config = dict(
    model='image captioner',
    dataset='procedural textures in two colours, tilted and lit',
    train_examples=48750,
    image_size=64,
    crop_scale_min=1,
    horizontal_flip=True,
    tokenizer='word',
    vocab_size=52,
    encoder_arch='res2net',
    encoder_norm='batchnorm',
    encoder_activation='silu',
    encoder_depths=[3, 6, 3],
    encoder_kernel_size=3,
    encoder_stem='single',
    encoder_widths=[128, 192, 288],
    fusion='cross_attention',
    decoder_width=384,
    decoder_layers=6,
    decoder_norm='layernorm',
    decoder_norm_position='pre',
    decoder_activation='squared_relu',
    decoder_mlp_ratio=2,
    decoder_head_dim=64,
    decoder_fused_qkv=False,
    decoder_bias='all',
    decoder_qk_norm=False,
    decoder_parallel_block=False,
    decoder_inner_norm=False,
    decoder_positions='learned',
    decoder_cross_attention_every=1,
    decoder_tie_embeddings=False,
    init='kaiming_normal',
    residual_init='none',
    optimizer='adam_atan2',
    lr=0.00068,
    beta1=0.9,
    beta2=0.99,
    gradient_centralization=True,
    gradient_noise=0.1,
    steps=5100,
    batch_size=48,
    epochs=5.0,
    lr_schedule='cosine',
    final_lr_fraction=0.1,
    warmup_steps=510,
    weight_decay=0.0,
)
Rows from block 9 of the image encoder, named by matrix and row number. Each number is 128 + 24 x the weight over its row's rms, rounded and kept within 0 to 255. All counts start at 0. Numbers have three digits each. After the name is the row's rms in percent of the matrix's.
# mid10: scale 2 3x3 conv (encoder.blocks.9.mid.1.0.weight, 72x72x3x3), inputs 44-54, a 3x3 kernel for each
mid10.0 099:204144148132126169110135096148155109122156109115143106162133140118105119124124139112146146114137123128129110146136139109107116153155105097088075113148115162121103153118124105153109121117152095176137162121101100140115108115173125124145155115143172127084094134124106115149116142082106128151141103083
mid10.1 097:096135108121170152125125156137162152163131173173122120105091119123130127104125131104119106127103124132128172129107157132147156121118118108137135153123135108139153110102141123142132128090105136113106100072121132126126177140108101103128141106147118145136110124081078112122074110163118154147128164128
mid10.2 101:115110111143131107094166097112083110160093151080153129129174101179110119133157125122120125136116156089124072097125137124109144129129084116130117118092142164137130139078139083108074153109136125147125126109119140085141154157121141143149122126111150146151103117079123145098133133148117142136133167148
mid10.3 101:096120080118121115149103110112150112132137107159132101163138114092122100134110142131158070143141123150115145096119070086097155152114123116150145151175134097175137129074162177130108152144108156123145138153145113085122117109147127126145101119126090097142143146142194135115083155143142126152094134134
mid10.4 100:118091065161115127104101144156119121093138140095092143116118133123121167158136180115097142133117124104132115117121116124139138152121150164164146146159117148125160145153104136124159160130153106134157100140100156134141085091103138155103117117132142125107160139151139166132085113189098117095150075123
mid10.5 099:130143101111157148094130127131132135123131100143093155119082165135092127135147131159136123147172108115172141090126144111118072138127150144156130118119131168122150142163114149119120144157130135135126119116108127112126162112188141118122160102112176124132158114137113117105166154139103107136123083106
mid10.6 097:135111128121107104113089143091152077141109154142099113135132108132156106117113168117147113136134098122151090114138123114136143141125152118118100131145128115124138147129126137127152138173158107102126128139138104173120130089128156128127136101096109151174103129154108155112124117133157124148105129165
mid10.7 100:151184080128139130135103113145134148167139109094147099127110123170158111152090127126124096141152156120168110181139110159170141162150146108120140130074130156130088150135133150126089145158118120159087169137109104188170133136120133139141123117108131167092123113149150147136123110130139120124132188124
mid10.8 097:101170086096083088119126140137116114124121149159052118113177068144113091125157129164185156172142127115154155160109107136127106160151142145129143186147132165145148157091121123112112122152144115115119118124160096106136125175112116080116128123128125117121130131093135151131151136151124109147142129108
mid10.9 096:195137139149103139153159153160133129140128149152118147121099107096138137086111147174175167155133137125174121099142105098140148122133124100083092117114096145137084110131155095154165119119161126099108133138085183097172123143112181162161126104127105117113094089171150151149126180144127143163139130126
mid10.10 102:144139142158143111107151100131137103137130070134083109127072123142150165139139123092182143123089175121115138125104151141156139118152115119097125121133138141126145144146107130163102103117137116189121115123114163144126120121142129157114145158134168117140133118123147118097134156131138110141099124123
mid10.11 102:149155133129138183154129128147078165082096129094095132080084150137143141135155120144142107135154140094081153112121132176116119106161153161168153121111128150160125105169143142149179145106097146107103152106148111122174093121134121104153126145117121123140132096121121129118125111085141122142118139121
mid10.12 098:103133176154134126141138131120068122119148149092069087148144151137158127174150149069083109107105098112103102171104143201124105101157106133123118123138091097138096140112120154137154146150153121124104124111108132138134168104106117145102132118151153111134151121150140102131129119164117110122100113130
mid10.13 100:115166156082139191136137121132120152115131129156083126129119116151124121147135128165119139111089097175160099135133141128143151097180143124158084098129163106133119121110131116141104120133183136108130113117142119141142093101095164092131153097137161110136133115146112110128125121110153106089111143100
mid10.14 104:139091153090129094165109096141155148146173127144115126109079126145118128143139124064083116143086095102097116114151138154120129131112137140110115131156107082079105120129066156138072159141113116155137125142108117087136112110154138120127135092131104132185135136124132166126075192141129109105130115116
mid10.15 103:163149156092126123144136168136141112088144107145162154129109155200127139144142177104123119135158109089159123123130097108176196106178147139091099111152129129114127087103141101087099133124158116140103169165141095110133116164115145097116169133125138143135099127143114120141154114124104121131120126092
mid10.16 101:099094144084093108119151120097134111143130145142169184126136110123123183128127158106092081117128119138131147134077088133106106144119115102166170158087102169129184139145122110118110131107125083155132100089129141110156107116113115134123124136118108121140117127124143173091132141123099090107146104123
mid10.17 102:157137131092124122126140075089137128148064125178090100132125099138137140069114121130148181169146134164129157096101107149108112127123138146142098075113147142150133099150117100091175156161157121103090164106098142140149132132106155116151166110098161136122137118137130081124155158110196151108155139120
mid10.18 100:101119108117104095106123125095113140129177127097144140141161154112134117093124156113150157161153126091091151086145133123129142085117126142180171145151109129172144101116125160074081170114105116134170099196164134116096088105161099149173168120120101119126137141101133141150122140135105080142114157114
mid10.19 100:131148166095132153120149177142177150127131121115141131097149102168168158106103122141131134094164136174107088130133132158141093106133169110162118162143160111099111124144084090146163123127102092132134128117151099158094124192128113154122125117148159100142104149168090123104116109154121119125132132111
mid10.20 098:116113141150102168125127153149114140161114106156145189136119119142104130119116126098099132126118114131134139115135121139144103119117108155146145142127152154155106110173158165165140145131114132132138097133099106118144136170143130152171125156154123146139162097107122156098118138129102116131127161136
mid10.21 097:110106125077078117138118165148087136144131151130101112148110116128107148150121171147122123109135108121137089134146142140143127147102134094139160117125117157142155128088148097132131122155116170152115097128077182131092097115081138113116130112134134161110169173129199145146092143147116116111115129100
mid10.22 100:080111113105124130123096126107091141114076142121124142091126102124117103113128112131155087108089147137130175131109112165112109127099111163202178148106132117070133165157160130140114143096121179104126157125125127094145124167165147133155114112161155114144158134168126170114109164106121090130131121111
mid10.23 103:171132116121160160124106124122107133137133126178120129158119072102145077128145147161135125123155151141153138140146143132076127097096136135101159136125168143136132103135118113109114129172162138128180148167143131104164157143138085129131148117152143127167163097153102130105166142077110105112108135093
mid10.24 100:114139190114108122131138140142194125093148133103113119129162120115129110127149104140108177144107105124090100148142095154107112118074122200158095138141156155129155145138090123150134133100107151161148128117119131146117123133151125133136088131131163117143149126143125099145127132156107149138169123108
mid10.25 099:116083120066165117140100120122184116147153160149137150120130131160140138146124054134104109160115138106119137092140150105143085128136161128126142144124134097138130131124148156179166108083101116120149114124075129171138106154142141119092101117124081126134164108111117111139092131161112132149149163084
mid10.26 102:107116116142116091120119084129118122137102116149109134097099099088125110146131091140110119145127151163076151122158106144126143128132114147134156164155114128095136119088137126140123129130122160193108157170116122168132154121136116152102112157125176163122115175181106139118126121120100140139147138187
mid10.27 103:140135120144127116146135124166115177091139095120092167101100133116118144081078124141185125150130114159136160088118132118102130096123098121185148102121101161122092124139110139180174102118118123127105128121168195152149125124162111133158127152152104148152165153158157157084095126113137139174159165149
mid10.28 101:141184156105101143097119130107121115133097115144106063180094149169110140107122114123119159127140126123089156110144135116160100100124119098124123159137111149115136126118143137141076126090108136128130103187107100084110136137100104149107120102150119146130085151035149104111120137151172129170165145148
mid10.29 098:120134121155109140125104094138111124116145096116158175179161118130146151136114177123117151111091080139141068129145094154125161116141124145099088114104116145157140113148132104111110124118181180135093112086157113144120165144097119159103117113141117094159118134128137135146137110119170131146110165107
mid10.30 101:110102160129150139084189152162143163083086119134140130104113112150147164134155126099096125106137108142136107158139147124139115141142106077133134147115118125104143119078126133116116165147152126091128114166123144114123137096122092142156177165116077128090127064101157110166079136119080172106134134113
mid10.31 100:115062191137098145149107116108098138101096117125126156133120124190139132131096156102118158168120146134154112118141106165124154162171120128110145133117101129091117161162159118131152156103131152132122126124106151135172152106160078133098130125100118170100083125123124147131116076108151135134114125175
mid10.32 105:146167124128181133098140134102112124164122152119136154138133140119110150097125114137134156128115140135100109102153090140128094161117119171086069128120148102133123148110115112128135174151152106110103122140141164161123109151153159130156091094136199114089160151078106146126111135167161119159126155034
mid10.33 102:125140133171147144152113162160140107125137203140136121093105153139077087075140124145124069127150124124187109127133099120109093125100131130134137132118150100121129157120134150136143128153142106100106104125107104088144161121146139079127103149132081169145076098108113109114104146122192179156119128096
mid10.34 099:156094129106145135142103094143085140100118123134123132137105137144151133124111132115138077128142143139082115137164109134155170180113130154144133156114121165145124155158174123140102113079147164134154122115152147076179135099147135144114123090128121176110174141152167117154129102114098113134095098126
mid10.35 099:116096121138143101173149102148142128104101158109143139118112140133123134140138144114120127139166116132132112094137119114100088147106146147126144134153115121115101127120106129137118115076114104102099148149099104124076135085198088115131115183170122117084157104106131151099109122141128101153119082091
mid10.36 098:123123130129139107172149138132108118128149097107121119158121127108151134144119133104108127117125130186152166162122131161116097125175145108137105127122154122100134098130133116125121154144167116124081104136134152109124116113109153111127150107160147148151146083141147098126131126137091106118117121067
mid10.37 100:116152138150092070108105118133114146124129091124085133149131100122107152167109150132127142105114137128112140120143147156086142169154164140130103119144147098153170128101112104092114125128171168122117120113150153123120079178124122148101123117125132120195117093137160100109165107132182131120157119120
mid10.38 102:146172117141125124128116092153125163088137087103074091159131154133122116126099162138153162083124119142140064113095149146116145125149143145139113130078118139149146172112171107121111140148149134131159126083169092119118136175115146141085139112135132099157120138112083114134119112136144103101174127128
mid10.39 102:152161150190104147134140152099124108139086111119134159127101143156136103123089171175141105146144136134137109132109103143158112116120137129123138101122162147144086089115108122165107145145138162127111140110157147130102157185164153110179147106133137128165120134153120105071134127147109133103136158091
mid10.40 100:159158117161102141090139131124104135081105076136104125114097143127131128130158137118130156096112162162154133106143143117142111111108111160137105156130136146144098131112149115105134122099132108112128129110117151129112169123111085127101145118116127091124127159084115125100099128125114115104167155123
mid10.41 098:089137145133118119146093092107124118107165136183112122126115153117141126131117170157085148105126141131117133104138109133128111112117119161125099181152127093141140102152150121149171157153129118132174116139125157121136105118111110116124127105137173114073127146149129121135154119136111125137132087048
mid10.42 099:134128150125172119127103118123135170190138158140129158125119146152171120125148126138130120151110129153120124103111137131167112111119101123138106143126133134105107168158150117095152131129127181146130166141105134149112104127113104143088091187154124111142121094126101146155078175150111162130123117121
mid10.43 102:128151133142148131137147135138142137150115129149184115147132116146150177165116117166094100098150106110117097130118092149129156105146082144110145095105121131148165171133137136125130129185122157173105111166162113139164153102129106118122157145135145106130105107120112118130102136125115148080126155127
mid10.44 099:108128154110128154130130128130181171101158138138134152111125156151121123092129123169144138146150143110123151122109096159097118140119114128131102153145132095144186119143130149108165132166150157148159088099128161069159103116120121097135185149101136132111111142127091163155152168103169156085157101075
mid10.45 097:116114115121069090089101119122159135131145158133156173132131096125120127153131052138151090138116167136147134115143098127123160098147154117105163144131108185168133064116133113113078112152129098132112133184136149150141122084097102142137107158148113148104115149119139146148103168167119142117151117151
mid10.46 097:146120107142104152118107136156138148127142116113121151145128095138104128123129090124180149107144161143148141097157113097080126190103114129135114146143101128167138134117109183174109143094086102131099121099117142085122143137152144094118123111097110171134120151150131119125180111157159127137156145171
mid10.47 098:127118143122156113128139114150113149161166134141154102105092122135127074112116132100131139116082121150125108124137120117152100081112096089140144142113126185148176144142143150128102170166123139098146150141168128125118124137098113129151173107119158142152136117146175125128116126162115160166124166143
mid10.48 101:134172109142116125133123151117100123146116131085158096144165140093119146112132151127151131123133102114151074129085144116137136094127154139146078103118138156121158121113119123121117117137155094080092130078104129080106108140102164106124130086129167099106089123145132100098119099113172113125085125141
mid10.49 099:158205165161126141137176141166112145131106135102098122093163128108171142101152154142135133106141104138131133120156135146147147147150123126140057104117085099087095133096103107142125122130130143148114138121114102121173128121157124126133100085140162189143120167155146136121105117090148106117131164102
mid10.50 102:137130137107147122140145164140162135138123117148098135132152140145137176099130121127171093105124145115149112115113131097129147139108124127149143128132152137137157123087126089081120113135128137171108100110124119105133106155127139115088151106125145155135068135104128122089132142104168106103148158101
mid10.51 099:166169123149122138096083102120132148179075100136169068116132121123132147127150148121178134137131125142118124136131142099116115137144127138073120129143123122167123143104126104169139110101146134104124134131127121114138110139138147143119092116114098140118052111110105104142118093100205105123139151120
mid10.52 096:130097122087115112104131113112121123155152158139097151110100117114116107109143126089129128130121130178163129099112121097138148094150131133113131137113114127137162173110098119093119127130120078122144102111179128110152116100114138145126109131141160106158088102105118077142143131165091120139119152170
mid10.53 100:134134129148138140157158159080138130123141168100088095170090079146136104139103190117171120151125119121124106110153146113141179116201141080134126128134095101131111135143130107135107143140149111156130138140121122146135135105152130167105153130149132132158143146094092123151091126099075120163149141109
mid10.54 102:139105133135118127099131099116136133137108152112144145153154166101142170110143134140124104142141096131113140126107107120107186147091158130100084108132115138106151149113119107131107147123123111173140140124092153162163149155108116070131120094147111142114113119127117166149131155138167125148150199166
mid10.55 100:142166170115183112099156145152108117142125110136091114160159132147121141144137173096129101131118096102137117114088122143082166131155165160127128155151141131096128130108129119128175157136116158114103115120141087089160134186131101150106146128099112078123152127188117094180133137120135114083172119105
mid10.56 099:141106133122087122129080129198102122155158105129154090109113132095143117163129115155175143133122107166113131134076148138097169143095118097120133170094145126168176110140092120057113133132145125159094109166106079143152165106128143157099092112116135151119128123137089117095121141148123114161146163102
mid10.57 100:107129161176156147134148119129133148111139128133152115095121170123152106104117092183084120171110139121142126124082092153107074072096134156143066104136137088118154150167146183155146177131157163144137126097124145142147145120143123170104123123150115141152097130160099129150096141048144133106109127096
mid10.58 100:137123160131096143147155151066123142148123097168096125134123098159091121085150135120155189115101172093039135131106128112152142118119120139074091098138132092159096154110142143147128153094156131156143144095153122106124145122124121145154131130155128111111098139112118109178087152130127135130142144170
mid10.59 101:146103186146148152133140147129146149143129160118132111106077115116105163111175118134097169136124128172155106158109113161106153143116125162166120135132125120151099140154136144105145167162155149134131135103080118160096172141159104105132142120162104115135122118128100170101117135153102096110095143117
mid10.60 104:182151187165116136157155113136107093144071137116060117177121091156102128122117140158124146128149139150105162098124104140166093104114143139119123098084144117118160125100112155103147132190130132128153188094111133131161119146091138133130130152173117141140132116124122091121122133128143114093090124135
mid10.61 100:121085141151162171105126151103147102118109162099144133141123141082133127143131095111126147200163125111141107146113144135139138105087120156151132147133137115124139106101124125125118136102108112118125118130130148151147094103169113153093161164099079132110102191129157129117135151128071147150152117153
mid10.62 101:093125158149102097158106156106155139087154127156152150112104114143075107121141114128106106110098127115132145164105134175131117116107122163174111115111121078136137148149141158098133159136117129142134149103126120130135121166121151132114126174115155157096116100114101118115122117123092141092159115138
mid10.63 099:125115125140112120161112122117077133117133135143151134176125137104070142081111149099128129104143151163144125150091127123090152108141143154143132125145160119100129161151107125102130086118165134087116116121157126141118156157100144120117168079094155124111126094161115100134147162137131144103170140113
mid10.64 103:113097066094125130124188155145113095124130157170168171110128142081134159164175107110098117134125118150154146131096118152144116110111113089120125087113092136124130115116160133165124141114123160112105146178152157162187144108149091131122112154115094119084158141172139125111143143166101111124125112154
mid10.65 099:092126124103138104120151139121162120143109141123148114099106137128166111105128123127105113153105116146121110109098141157143082148134115110147102140155136114118114138113114138135179131143104111148134119095116141172111164155149111116117139117100109156095138153099102130101147101110163177095126148093
mid10.66 099:120156116111098158141159071134171100139158157147104153133084110108138125127130161159120077130103144131107126107129109107104123125120132146090109142144157150131115091106137100175148141171131166123119132149115151132119104136113131072157119103156161113122101136178156105155128145134110126111130148139
mid10.67 101:132134124141128151139113144121144081113070116161152113104103138114135115148071122153093105116108143127113147179189164114165104124149119120113108124108081135087064103136105141142153189128089131160135137135152143085109154146146105102170118114131125083145095101130122166131135127120139116138099125106
mid10.68 098:089124119103079132156144101133110137088133184133183119121110125121128153148146087128097177154124114153077116096109138147103108141164108146136152124128142113117203116130098125137132151148126095102154158124156109143134111054119117100161162136091107063113124155126118064155174142108081161145118149142
mid10.69 097:121104119161151174111131129115131104143150157123110161132174105127100099091095145155106143148153125137086116147154118108084123120154143116117137123153172112119100135130160141134141148149139104173131110130179150114165095168151138097132139098163130134088110115127184089112102142193129148147072136110
mid10.70 099:135136101134082128155094085091181116126132148131082126133141156094126117138125131114110143123132205140122153147143138143158126111136159137139114106129117132097144144139094139153154155134168113147115151132141106113161102113138110112160120100144127134109092098143098138117122191140128138121136147146
mid10.71 100:126145104134147130104114116125118113127129121116145104150142137168139121114093131094107145089120124121105096133105122092129111100133155139124098130134101129088118157139153113112109115133151137149140093123096118127127168180133127160122152138094176081137121130151175121117130110074159138113143128096